python train.py --encoder_norm_position="sandwich" --encoder_experts_per_token=1 --encoder_conv_stem=false --weight_decay=0.3
Rows from block 3 of the encoder of a small segmentation model, named by matrix and row number. Rows with one number within an expert belong to one neuron, the router's apart. Each number is 128 + 32 x the weight over its row's rms, rounded and kept within 0 to 255. All counts start at 0. Numbers have three digits each. After the name is the row's rms in percent of the matrix's.
After each expert's rows are labels from the 100 images, of 14848, where the router gives the expert most weight on average: "colour at peak" is the nearest of a few named colours to the mean colour under the peak. Only what is clearly more common there than usual is listed. The data: close-ups of made-up surfaces with and without defects. In brackets: how many of the 100.
# router: router (encoder.blocks.3.mlp.router.weight, 8x128), inputs 86-127
# up: expert up (encoder.blocks.3.mlp.up, 8x64x128), inputs 86-127
# down: expert down (encoder.blocks.3.mlp.down, 8x128x64, transposed), outputs 86-127

# expert 1
router.1 052:108141117080137213170135075115137107129108149104131129128148117146150201150127120133154139112128108087170115105088145150110175
up.0 164:175161108122159137111130069115139164121143113139126119122100115084150187172096106116171051074157106106138089187087113114172149
down.0 148:151124125131118128137146127117134123191158105124186107127114089139120139122137142122138124117107143112109116135181114147110117
up.1 058:105082158090111150136128154124098075090124137097137189153123103176147140081134147064100201197131126151151126091079143179113085
down.1 085:079127128130144135161097124144105122132137122115044140136116132109126132142151194148125154106141104119145134084115172095112106
up.2 090:147112136060104190145137126082117152162126132081139169154113143135161126065133156101116160118135116128081167159129200167103063
down.2 068:156120145126111155144081131117122123141162129092046102141101125075078104138107137078115140140135120125121148113071172155139096
up.3 093:141128139061079165134137132129101158117136099087156179162159132155162127080103141101136175148112089146099149161128189157102091
down.3 070:144089101154114137125098153134130126128169125113048091139084097097102090152124151082102153145141121142156143101082172147134089
up.4 060:081101171146094143168138161152146078112102171142130169122187150113115089130138115123116138183130160140174087111123129162149103
down.4 076:087086146161167122131131156130119105100120122135048123129156167120124135144132165167074119100183117155157131121107118105126142
up.5 068:143200141149150130101106101117176138155098165155153093126129132080149183161105102123169052049169139112100114123096109136167182
down.5 103:145132129103128121126133128132135129203143102137184114131119119151114119130126147121131137137098143103102108137177112128100116
up.6 083:134110054098139123147114137112117113183124117139155151142127134129143119081112112140116193133146160129064162124130163173137085
down.6 063:125090104125112115137078147189129139064111164092048119125122151106132119095115158055155124157168105134143147108119150135118126
up.7 072:103195161087116140103137122149146118188159141069187111140098128159134146105151116159149175117106145132000132116120156132086115
down.7 057:200142129127124125162136168164132174173109135122164111140094141147106066125119161139146172163071095154145155163232158134100044
up.8 048:106120127194118142126131132103152129177140112106162108113178138148081093119185130149118074087135142142102125074132062125148157
down.8 052:099099149094159136124153094125137158167120123128159090139089130142116125151137119137125102135120133095142112134142126105111151
up.9 096:117079118131107148120165150118092090161131136133121158139144101191102108151127163134121157119042129119166115080138104159117148
down.9 126:094137132083133133164075129136149100140145129117056128132123133103132155137160205166117138111132109126127122110125129103145128
up.10 154:091119141124135165135179129136090097133120139124104189144106107194081137162146160112137176158091131101141092075102134140117110
down.10 161:105136131086128133165087134127133106175143128124036129134110129132128133139164241168121145131126115135131124098131143100141116
up.11 187:119123134151119199110182137142073100137091096101107151168133112163057120130136165077146197163078144103108116116115169149104146
down.11 171:102143146083132123150085131127139111166145119112043125127108112127111126158174222158124169124123123130124117106117142106139119
up.12 092:171113119123173126158156110130104178097136138139118136126129117119132155173098161119164073103111104147202080144114108090159156
down.12 086:187124102153114161136137110129173136213149094130192092119113072147123138149122147108136132104113156132121107136156081150119135
up.13 168:173164120137175115103112073107141143117144118128120115111120116090144190157103099108144063084176122119171132149115110117170158
down.13 157:139134124116124116130141123125137130196131108133187099131122093147127133128128131119135139118117138115113106129183110130113124
up.14 078:191125127127187175125122094117149163144149117121112099151107112077139182134083151108153066077133113139093099202088114080163146
down.14 090:163137120136113130142148123107126124185146118117173107141121066148140141119122138107121147121113147096102124134144117177115101
up.15 096:108119113117115169136110120114106097144168127052111174206119116196123144083126159094132215112115121124072165082116174165124081
down.15 121:126145132088134141173110128123134109148156108098050139133094128102110139151149229146135180125129110104128126111118169092129094
colour at peak: grey (88)

# expert 4
router.4 063:129119055072159145153158115106093136099093210158105141124097114144182142167080133154120186113146161113069147201102042112074145
up.0 089:167142139177146146103156171145147163100119134127171137101117127156096087156152197083133085078131180144107086124093110083112131
down.0 109:141116094094107132122103145118120132160123097142095134092130110140135168090255128158105113133129110118133136150141137137138126
up.1 073:157106051117112135090149120115125138078138132134158171102120109105124143166159138161142121115101135165097053146132095094149158
down.1 071:088108150104114138116117141084150130164088165132116125157118091141113102121186172127103119122115123104158140141164120149082131
up.2 056:139125212184147131088103139255124119105116099143082101105172166080131099146120122074145084145154131177141162139149143117167184
down.2 052:146102156143162104119108155148112145077146137103119099137115137168157152116177069138116136101151084139100138138177105186091129
up.3 153:122156138166202142140079084107136088086129108133105130124110084039136185128138059137116087122157085124126140164075086098176155
down.3 142:122133120118149131136179118138117115159148135146122126135139096122131146166072234099145108127093113115147105120169136110122133
up.4 092:142097076037142119097109094196127133091131081139139141123174090131173163161096128138167129111099092174132089188146111133141170
down.4 084:081136140104148125116122123094134078172120162133154128150132108137092121122104208146099128122095123106149127144154091152076126
up.5 072:113100205096070094099081141247087113106096099138149106125176163167176123118107126077144087116143103108193128142150189111161162
down.5 066:146128144094136091093087104094102125124108137133117088126129133174162128057236077131135104101136128149150120145152125160117058
up.6 074:126147158160103130085136149164146155063127183118194100106089119082135104163116178111132075085091110095114128132196157067132157
down.6 069:073124167154104139157132225196090109083159123090098122123146096132116130152150091179133140070117140139076123135152163128107130
up.7 071:156131147035090162094118120095166186174201166087138112138093088178181119118132118156117185137105130061079111131147133176095092
down.7 074:097144105141100149112154118108119105126117155179143150169104109132116097150091208105138110146110134148128170114139126156133137
up.8 076:092077116085113138057113118160138120129145091144142074118216164159148140114081148101105152122128102157102145139159107182165156
down.8 063:119109113110165137115125104054097116104143136145170112155104150134102122129107115107082104090115131109118162166094121167077111
up.9 115:092081048101102126221152154105102122123093126133116152100162156111120088131111157196102174165116131166127138094091129155112103
down.9 102:107127152133193130137092111121131109121103158161081095127103107133069126127239120126092118108174125131115125143134090168083140
up.10 128:143183115097167119071108057111111153114165116105104130153078077113148216127097107141175143121127120087114112164148137136141154
down.10 137:102132111120136122108148108106129089153127142154139125134133087134132123132089255110142108118082105116170130116207122128111146
up.11 086:126104169155070127176147175123138108133117139130139155135137159158053076148164179132119158077093157118109106048103143114080104
down.11 130:166121117114130142133110115127121145118110120138070112114120092126139143100255150124113100150140105129130127130141151111128131
up.12 092:112099136122081160196113172116097101119079132131097125143119152161106093125139154109101140076170130123166168099130183124104121
down.12 107:153119139107137134117110104116120127079106142169123086126089120138123141101245115107127083108175110155130130146176155094093144
up.13 103:140108072071043113181144148033141182163131190137136167108112144146136086130147133217105175095140145103112124125120113134091098
down.13 076:129108132058105135141110152104153137102031157172157141126126079153107080145201104113128127119227127104105116150066133156107149
up.14 090:083090133122088168169116154120080102124067153131091162138162140162076090117133154159122208132119147146156169066118171114083114
down.14 100:164114131103137133095095106111113130120106123171087111127129111141117150123255146109110077132156102149147143141179140107101126
up.15 137:100130100152132126120155116110092100109103135141052160147105092160070145162145121147137181144101152126171052066107104142129117
down.15 129:131131126120139149109126085108131130159130144136080125136122102135129141117218229115104117124114090127142103128222119146089113
colour at peak: grey (70)

# expert 2
router.2 071:096113255081140174160146124102079142092144130147097158151101123170111130147132123099131098080134095172086122130123090156147153
up.0 055:104093058068120178150126133003159135156166117094147157130139144172179122093144099156099170161113102185069132181144108238109054
down.0 051:165140155103106116172127151107119159136093121113117121152105152087147137141126140129147138069074130140092107112122160148078103
up.1 053:086133144164121103139140121102096093081096160027138140121146141194093163093140107170132187152116126194180179109129137129098102
down.1 055:158135120182134122142133112109117099138115086137121174096138165142177118176104172192105077104124088139122135144062145112057177
up.2 072:137157134132106084071157106147147135140167125139127188127101077159079159155172133153129167200070141122205114132142094054114165
down.2 096:138167136131114153127127122162100070215132117095004111103145135112186127115065091154125083091122144139133108154114114155094139
up.3 086:112163200132095142088118122068090119101200158084137109142079128110103129086120103131144128113105129126156192115172134084107111
down.3 086:160149106181198126117116115147122091178152134150066137130148141113158147130086106084108067143120134143131128090145126124084097
up.4 055:146093119116112097120105087150160088132119133129133154119178125133110151135175105152110120145078083187187096159122084110089210
down.4 056:096120138132124111129142093167144108160155068114087191136193163139201165137117104195143101047116112121104154150116122140058167
up.5 079:091121186191083155114116130073115094126173157077136116139126154098072107100156104136095143174071117182165232113158131106091102
down.5 078:162175096183180133125154086118099069145156145131092152128165180121174146121093161137124084108110135159155120136115123126062110
up.6 057:124132078127093145195169173106129142126054182093103130119110137176149090116124166122126145202157119128158105125126176099114184
down.6 068:128102092118081157141150155115089075109156093105121122150150127152113126139128187186103158062144074131117139102038155184162174
up.7 047:128143120112089113116151127123115123117160173119156126100120136148107154122138134155100173128104166197124133073126081062142104
down.7 043:162139151149142122147139148141147114119133137089165156120149218153179086120123149166082087125178146147079117142129169153125092
up.8 071:053097109099141104181086160053154143117112147075125163090140129163116103086152122178125138116104107176158159119145091126094147
down.8 080:131106115127096144157130131135101138200161089122052161131167161156150128171095107176132155078115035146130126162106141131132158
up.9 046:116181184133121153127069195077175136126145161106164101126092147109107104089125129114154094086132137120116162137158114046093180
down.9 070:108117098115130131093146144121109126143181120104140118132143121162169126150134103179159140150133092131126135124122097133136090
up.10 056:082189134187102129131129182124163147171167150120155109135068135143071057138144146127120124151138147092104164119128168099097162
down.10 072:133130106138099171134145124109091093138148107093090115130087102129101131172088161184164131104135061178184142125073143127100152
up.11 088:045105081168124147147142170064095067101119151118091158141151120149057086092151106144110173196094120160140135101140137138103105
down.11 099:158155109157154129118143113108111059164152120122017135134144160131161161128092093165146102121098125158134108120080126155064108
up.12 096:136110057091121181112132066146094128179132097128107148138127082162136213190121117114169130093118113138124048101059109177139114
down.12 129:126120156122160117130088100149134121245131110126000159124148151111158141113128000149142111123095106137140113142195126129090136
up.13 073:179102092088105097111141133126167151116129122184139114079153147096157101150169146116110106156165086084166104193151109124166176
down.13 093:107153142085145162125078127114094096202199141133000108133117121112098153143126072113146129109108165128137146126160131170095106
up.14 087:118080116100052125129132128118145104203211157124147131123169130179134115109160104145092176168086110181173131102172071137117154
down.14 082:165148121135133092126144131144131082148109075103095165127156185085172152110106160166109090105098109161135123134169162174065125
up.15 053:081112069156131055150119134095089097138131166093128145100145101232123143141159130156114160152109139159127120103150101134132167
down.15 064:174111121125117106141166123135113114191128075108027163091143186154138126138087083197133118091133045115121082151082115163076186
colour at peak: grey (94)

# expert 6
router.6 209:162114068178080053071105142117115136186173055174134079098158144097095104096153132073089100141131154130114164119175153088168124
up.0 070:145132147164130127128084121172103105036102178167107160139115136112175145161109136126152136223161088057220094153136171139141047
down.0 066:143147077092123121133167207140157102067204139109135169130123193167110087170092236119114143108128124114041149100106140135118099
up.1 087:075063134125104174149116172128106078087129129146119068146181172176134089110101162132117166087149107111044148081146156145154108
down.1 074:143158145107156125132121094140131096056147127114118146096142207089115167167085237098151089145141087120131108158110103149074167
up.2 124:115191129158144088120104128097150093193119156137095118130078098132111140153189063146114132157144159101136098102107084129106148
down.2 140:136102123147142118111139116120113140111133123132116100144117181123099129183089181134167108144091121093150126122173127117122128
up.3 162:142198108128173111111104061100114138136130134124084103146093109105156193144098067117150119130180123067118140137112126143161114
down.3 166:149126135146135121113117106117131134123157125122108113137103179123121132143094184138148124130092105109136141122169132119110120
up.4 076:172106091111138178130183148142127124127122052142124143148154145168134126108115170117114140190131124144068127174111110116156137
down.4 093:153155152131147129137105085151128098034150136120137159126149190123108155155056215125150136130149065163132087131043110141127114
up.5 136:105129104091103150125147109152095136142128122094098184160139062151102158172111124115173166109064110135133063107131122172104172
down.5 131:157128135154155115134122103137132117060167115104088149117110247116130142169062243123134154111142100113099101111114123147106112
up.6 090:160091093125108201125175155109084151150123095106129183145140143175083122123094206107123144123076131141096095117101157136077132
down.6 109:129134156135143134144132117124121099023126115136142134109130210106097152169060255127154119142156097127118086120068114127116162
up.7 052:115075077085155155191142142136128102111093098129147102119187099206129122128137131139128105171124127161117140141170094103143137
down.7 055:161183149134119133107103114157121078046181103111123155128132235123107133190102176126096143120173087182122120116123079100161103
up.8 083:133171116125126122105153121132145179209156127170158106109095144168141114141185124116099102094132171135094100115103101051115221
down.8 077:142099197135143133121105117107127121087079132163097153138134134101086188174115136084176138173122128157108090091082093154154174
up.9 051:073104130082138132168120168148114128103048114142091127147159106146098114129123158137136124233128109133163105130123110123092124
down.9 041:182173121120089122142174097183127069064178115100156146113128174157060139152114120126114109030154123168123160098117102077179069
up.10 078:106095165107129128108150138166101102095096169095126161122129123152116119099119149130157164204059125119230092140147134157092093
down.10 095:148151140128145120142148162142127071031132127131146152125120231104094100152072255116137155130140119123103079109058134107144120
up.11 072:137160122135148147124146114102148159202124106138119128107132148155140114133178116097086111040145171147118117121086051076111246
down.11 070:109119154140160144121111119120121106077062129156099142099139172144107162173098166101172130189139131133094076112077105147139168
up.12 094:112115182127123114102148136176079072116089185112126138128117114144099127118087144121140124143107151130217112120135136178111064
down.12 086:126125139094162127125160140153123102039138121129147141103119207101110099157049255097149130108124132083100116135056133118094136
up.13 077:080108177103125108144108114199086089093096136082122118141164074146111169130110107119171136085086130160238098111166090160121167
down.13 074:134137148150149130146149145139137076069153143110122122102115208096110096145080200112117140130147124105089109110117124151134070
up.14 089:144070111063117110103195125238108159102076127124140169122154159149143138156084181155147161154099157143138111165145134130104128
down.14 095:170151142124183120173199115136119128068151106127152160124135252110093141156050255125105142111124129129126104133072090117106137
up.15 147:136176198090150084115126066184119133138083165130077132145084080101160205154094090124175143164158123086185079147088123157141112
down.15 141:158130134138144128120123115129134124121155133120099126135112184140118120147080184119152120127092115112129140114138124135120115
colour at peak: brown (62)

# expert 7
router.7 069:107141152107189166122132129166094144107139148102121201139120111174132121148125126154162144109128110115132136128096096203152037
up.0 132:139217129098164142104091074095137124135110177149098104137085115136142211142116100107164131132200129109108107108062101136164087
down.0 122:147115112123138126139190132116137157137128129113117126121139081153146135137131133135136150119089115117140124140206119104156123
up.1 127:126152167137146159105177158139091109133134141101125145150088126134061105122170155123127138145064183133084117118125140108060123
down.1 123:145127134164129125118098166123127143105142115132140137122146160104126156140148000116093117124143143142100138118117123128110112
up.2 073:077145166133110161132131152093104112107195159125131121143100135165125102116134130129137147160113119125097141067103153142104076
down.2 079:154110130121138130129084181131134155090094112115153134108135152113149163110118013121117112161137151135139153105128129119125137
up.3 059:134103098111153093152100139194123126038039136158136125109106116137142104168125113130163146108186129120108154136172176171112009
down.3 063:107138145158128138139147125159139168137121160091128128134120050108138111126153138111147168126126130124135109143177140147167119
up.4 089:134136122107179171125122146044129093142051124153122157136162146087164127093131105102123064107148118139148134176117113132151205
down.4 064:151163161084071128152141136135138128107182148117138121117145082127048148152150166148156118130033125121143134141213147134154120
up.5 078:084129100086131133112084164058137109093041124163122153129163121121167093091142126164130168115132136161106130099172135167074165
down.5 071:118140127158100115090089093099128139120123130049147118164110159131083173093137025116102082145137114156148116114139120145078157
up.6 088:186115099206119097123154146228143165080178106157155119114073155136095078177142197142122103122113154082109159140130162102105109
down.6 065:110110129134127147126125157199104143089135133139139138163117119136165082111115096111128122079153118068169076142089171161107110
up.7 108:135078131096088136142146141125109128161123095124129167142188119119091131132126183155115145146065107175124124150139101124115182
down.7 125:161128120132127136128102157122108151074126133119147124123144180133104151101113011110110114127111131133105123126149135105105146
up.8 073:203102113137144102121170122243127195098176103101155147101086101063115138206115191129121111101103153136139112136096143117121157
down.8 064:107111116125137174147179169173128130067125132139107155141150120111121082100147118107093110085103128110128090105170124127157142
up.9 155:118219143096161154104070049074125108138096174151096105144098125137143223148094076122160128122183117100114109117082118161145106
down.9 140:155128105135137118136178134114117159131137120119097120123131076132151142139133125138137138103092127119132121133197114110163129
up.10 065:199140102124128051113199113201109192090132109090151150106109076098090125176105153114120131092093147134159093198105111133118190
down.10 065:115117116128140156164193155168138129074152133147135140158125108116109090108129129124097151104060119134129073151177122134138168
up.11 060:142064063073131151116060185105098094098104121153128138106161146078144072103129135098152158149160067122103141123140171139134071
down.11 051:141159210128113146131118067101118130123100143109121138069107111102130123069120104102104111147148127145124117111154126170084136
up.12 089:153128131085112138131180149151082145099165146104145151133083131160094108160137171123140124036049176138113110128126145121068153
down.12 102:126117111172130122119105141121130154092124114109138131142133160115116129119126000088077085125151120151097122109128125138109116
up.13 103:140112121129126115128165137138105130147145122105122169156124132144064132137130182138142128108036165163157082119133135123063160
down.13 143:147118108157146121139109140114119142098124125133138137136137166116109146127128000117092119137134145147102130122124121130112127
up.14 078:081145130133122152119169143085077134189144140082133112146131123185074129135137153133124150087088148137139144070127150125078196
down.14 108:129125104138130102119107146113111159094129112104140137156135143138116141126126000132097129141121141157111141122113120143106124
up.15 098:146111115141124140115152135225106178143143078072149145155126125151091128168127188108162152101081162156142072122076145124090148
down.15 104:115106097148142110157129149132132178094121128132141134141147135117124115141125000088098121130111116139122118117136112120101118
colour at peak: grey (87)

# expert 3
router.3 107:145162215151108112153083121099218133107079189016101121144080105137132123142109104185166142167126121099143094141115141134136144
up.0 039:101126087076072081138156147086123140172056118181120113142135166111158163158145123157102218102151137118160083157120111145062177
down.0 037:117138100141132093171101131059164116105159107083121127098180142156116120120152137152102195131060154154179132160163098140102077
up.1 111:157166140097139101152113065128133131116101148129075109125110116116170190123105064124133105078186089123149084129116116143159149
down.1 141:148140130136143125122142145144131138147144115158108116116121121128133133156146102117135132134153136115144103123159111140133123
up.2 048:126092146116107098158137156120132111121097070110149162138112163117120118158132149111142153141094116147112095149105139085179117
down.2 057:154125144081123159160130164131093124097133116096119100144123139137129118077155082133148114127143148115097130142125165079093133
up.3 057:151086158079109140111123188061139157101148099110186179091181158137122129099133206125103148159115124181117130155137139119099142
down.3 059:080101052107084168171103167143113109140148105138164137163121099143108140118161114103103153158114122148134113113144137046116143
up.4 069:146093166154136146160176193096150140044108136083156130104140150116083080138119184113120145144124124129117155159102140113160077
down.4 069:129113132092156141113131121155111096115102100124137147181102179133173120097119097082126048164128157104133112151110137111144132
up.5 180:151192121133153125111104052085127141179152151120102133138061097115144213149106069126154118091157116100125103135082118132123164
down.5 150:142150120113137122124137156143138125143138114153115117124117137115133142154125084130140130128167149110128121153172122155120123
up.6 158:138182112118146117119098056098133128145138151136108131146085095121153218147100060137141115111170106110157110122086110157158138
down.6 155:151136123116129136129142155128153136148136116160112126112128135121129139154129099128136133128146145108126133141172107143127133
up.7 093:142079078107112141148136124045083133071181118128138155150087114182133137162108196122133144112077095132120102131115137123165126
down.7 113:154124125091125171147157136128121124140170125099169108140146119122132143123190114108145124099104157126120118134146156112102113
up.8 093:134174143134148116109098100108130074150072157125090148131071067150109159122169066124143150147152145041128076124096160124122159
down.8 102:138128136104127136110136175122131110141141120145145123118130149124109145146134106131121139121170141109130131131183121154118115
up.9 072:098195127143102145120122172070147126071193171115161156101071152121087098107134153123101125132119129104120168132126146102143050
down.9 050:160126102045132129115084115157117076148055094096091146195076138135177169100129137094196088156191150074117116127165174124106137
up.10 101:117111159085131084138090116181154070085098112123066121119183130102124135106134073165122143111156117123173122107155105194149061
down.10 106:161142134166151108119157166130147131157178133165136124062141159121126139136137112137092140126145154101126139123181111144103131
up.11 103:108132143188136123123177137191079131109109087109108173154101101093071116173154189128152148188086175139166129129124158109097129
down.11 119:113141097089133137160154138119136103122143134132161123152116113123080156123180109118156121134133149149105119127173138085108119
up.12 048:148137143101085136148116148094142151164138222120153127092145131123141149119132120142091131084135130179141116063104108177054080
down.12 044:093117107163123121171076096133110141127090159125148090168123142153082148130167130116155093146069107143157068127211145106098137
up.13 119:148121147175118182118193126135042128129141122102106124147106123150058105146130164066152131149094131128138139121129187107103156
down.13 115:122139097089126145160154138121130093144138144144168124145140110128114160128202122115143117132115151137128117137161140111109123
up.14 074:136189150130149093113146130124172176173107185166134090115101168128170141116134144179136130120149135123125062104105100135142118
down.14 070:117123093134161126115115137152146137140144122202118125128136104133131144105136090111148116131145122140142073108200081114117132
up.15 154:115116099134094160103152119146071120107132117119119126155116130182086136164121193097144158135062150125138115090131156134121126
down.15 155:135128125081131153162163147140133101137148135131180111136152110128102165127185105123133117117126148123132118139166143112098125
colour at peak: grey (92)

# expert 0
router.0 060:068166087076159148156135085137150120102071152079121111143146111116162174173098131145161148156130099082200070101087152176064155
up.0 072:097115102112136202185085128083125118138129108148091121153198148162176150112136106093131107141175077105195130104111177180153068
down.0 063:105182147202115120133156151127100102137200116133159114142118141124028110101191151103087106126152124106132136161088143173114123
up.1 073:124132114126127184129164133036132146107151146050136133142127129119089111106140121162086108067102111146089200160117105145120210
down.1 060:145118134094146152126130136111080149128065121106109117106136128096128112133146102145161172105078145126128135103195146143066133
up.2 142:089085101107084154132156137144082122143094099132116165164155115159105132121114188124140205176108119141154101114105180151111142
down.2 163:131116105118137131151102144138123107188153130131143115100130134125128127186255222100131119145127107138166081113098139118106135
up.3 105:186117128130135071139129092137165129092161102131152159110137111074131140121127113166114074105145101148160116179088074126155153
down.3 120:114138155146135131137105124094129110168152146110144152143119081118124121143195132121148140115092094145113128130147113136116102
up.4 151:101125124093072186140160133128065123137118138087103156164130104175087122120131159118138192137077150138103113090127193127076129
down.4 135:122119108124137133169105129141128114186123125130142138110134139129108138179255184109121124151124112134148078102100137140104126
up.5 069:148163183105099109106155135239127134147161163071189079126101101100156136098107146095101129170173083091166116167085185133117173
down.5 082:118094167110119137143124127126157137158138162123125130117141116115112154154209082126168167086114113131102104120141114113081118
up.6 201:136178147110155114115110060130138132156132137117110132140119095097141214144104070136145121132163125120145075145054102150129142
down.6 166:136127153149134111130094122104143125170136130121158122150123097129113130152204140140131140120112111131119127137149114144120107
up.7 185:122187173102136107089089055129140130161158138092111124146131094110144205147108072118147127130175109108137084141074110156137150
down.7 156:118128154152120116127097120125146118181132124129164129140125090127114131155202140135133150112099106138120129139146123136126109
up.8 063:093114159113083107158081157104118117190118135116142120118153154158119092080126123150112193164105129145219109145087130175093115
down.8 060:154124131089121160170114129138122104167148092139128154143130130161145087176138207146149145134152140076147084137071148116112172
up.9 062:079103116100118172096128144080108122133117116123079131159202067145075153100159090134114175049051110171110087127173087161104187
down.9 053:116137137184151155148107175154155148188149091082160158126122181120100105099218141124100088140123149125130085124078152162166144
up.10 063:115140086171127148094178180131078133042128116112108136118088116146096069099129147177129109009097140123081132101183143148094115
down.10 070:161128091135210144138120144102144144157129117087178156136114169111170138122222102112136082120108119191148135177198136148126121
up.11 059:104121094119122120160184175158110185119132135125151117128137098117132065094104164149110138088082111118158134148105099193081166
down.11 064:172100130065138138147111124142117095121113112112099138105151130126178125134106157111138177112188125125143070118113163101081161
up.12 068:075088149073098190146129141107104109130110113112060158176157118136132139098096110144138187100093113123072134111131175109068098
down.12 077:130105107119145128142152128143150116169134110148154135107131131121097122149244174127102122143153123135182092119096136119143151
up.13 123:102098100096089142135173131141084126144082129119099176149133078173092100132138174121142178163089190145131114101130156123101123
down.13 136:134112105120135133157121125123132105196125139132147124104120127127119136178255196109133113151128112131152086100106141129121142
up.14 062:213104126138106132167145170092155177064155174087152149116142148101096086131117142136130130097114125152099139152122078088163149
down.14 059:149113121100126141135140096077089131124137144109090154133120103148140129147096113119162130144098088147124165082125083115108151
up.15 082:134126145128133113132088135178134095108086131165149116113151151138155096143145166116124100168147135104181075143087131099140088
down.15 072:130124102128151134157162111141140074160142157092135163137119108147117156185215192125134136110179098139162077162082115130084137
colour at peak: grey (93)

# expert 5
router.5 070:090138117077163187145162132198074097119122155111138152161114127136181124117112124135161097092120113140192087091111154144050132
up.0 069:125113169060111164139136148135095133125172166096135129128153130144136121148104187102144109108143104144157118112130118073139178
down.0 070:132108130113157113094164094111106095166096126126178144103116136144111139179177255137139159125119101133148151124129104156113098
up.1 086:164127075132109098141159123039152135103125122168169183132080130161133128157124182166097103194073139140160134161091124083131107
down.1 063:076136116134186106107128093076084124108029134123100086152110075131130128164137091143171147233192097121111107074173106127090130
up.2 067:116117110081083153137156171101130140156215171129137215115120148141130073137162143153121123152144108098097089118099143130128040
down.2 056:138120161120155153123151111121147170120117097147141102093124118159145178077167150155109151156092113077131152105180157226084067
up.3 144:113202153123190112102076067140153103166095160136111079121132110105135182126130033122137128100204128090145122118098103138135148
down.3 134:113134115131115133124177111137123164133135125150130133129127107143130126140118000117129116131090137101117128124167119147098130
up.4 082:091124099116127150140136152094105115167089149126123146132165127191086109157122166139137174109097206127116157070130139149104081
down.4 096:120132117110136125112173111158116107197162111090167151138100143131136165122144255150086146096154112144121131127105132179110130
up.5 082:099108110062101163118135154159151120094130188215160118107162127184131099164128188130151111130125104098107095154122113141082124
down.5 075:130101159102170093121117132143111133157043136099148131117140066151190088155160214121174141155150106120106122111130130178148099
up.6 060:131098142121123156142087145161110105130145099053111071151168157138135068099077132107123106070146098152165153093144158156189088
down.6 047:174129135078083143153148143134110136085197131150169110114120163151152162089125130140095160000134140148142139132103136134147101
up.7 082:137106156108107179128099159117128096151144139107125127135144137201109105125101132130136161126083181116076153100160149175098075
down.7 101:124140119087141125116181126162133091170166118099186149135118134143122161116168239138102155103134101130108117118105144153114136
up.8 091:109168152159163154127041125077131087152123167160117053142115089123074135133175062116114118062124126092133134095117137087143203
down.8 113:144142112112117148133195110123118140142176122118151113121116088143101147133121010136119107112046137107134135124194105147122117
up.9 133:159160091137157122130111080080166154154115134115110140131073122118176159121100081148118133105159111115119125165099117094117131
down.9 125:097124118135119123126159095147121152130127128130118140137124110147105137146116000123136136151138132106113136120164114133074161
up.10 070:112089138093111140137094157149100112172129140100113142151146133198097096130078160117151160124153150135122143074129132181129084
down.10 079:133132130112140119109187131159125097158156108086206124126122155137156160113167239146107161093154108143139134121127127161153118
up.11 181:140218160134189109101085073133149140201110153119122096135093093091150174144129054122130107099189126101152103153104112127116155
down.11 147:117131116125121128134178107130125151130135123143126126124134108152112126151118000127140130146106128098114139127163116158086137
up.12 128:160185141121170122116097079087167126178105159121113123127081111084144191128136060125118110090182130121104123172090126102113166
down.12 136:099127127125125124129174102136113163131140120142115148123121093138103131158119000112142130149109124103113142134167117143084135
up.13 068:139052118108108126105142121183126108057110136151099141121182140204171120146096182124142156143096121102129138137144097159145074
down.13 079:140127141092123111103166127134110102142097132101182142135153137100182129131165204151113164113140116137111133108092139182137121
up.14 097:169110134092135188127140145140120129157163101115139139171114128160131118092130141093134057103094101140063120162128147117085195
down.14 078:180140138105219144121163139129122130140103123132131073103128107134097193142125199171150099121141099134159125127162141127119121
up.15 128:132128125114095177112145157080092112175142143108139180167124117181099122146147168116137165110087191152081137078137145123095113
down.15 125:120143130083154124108188112169118098207146099110178149136112129138111172143165238146114152121140103131114128106119136168099138
colour at peak: grey (81)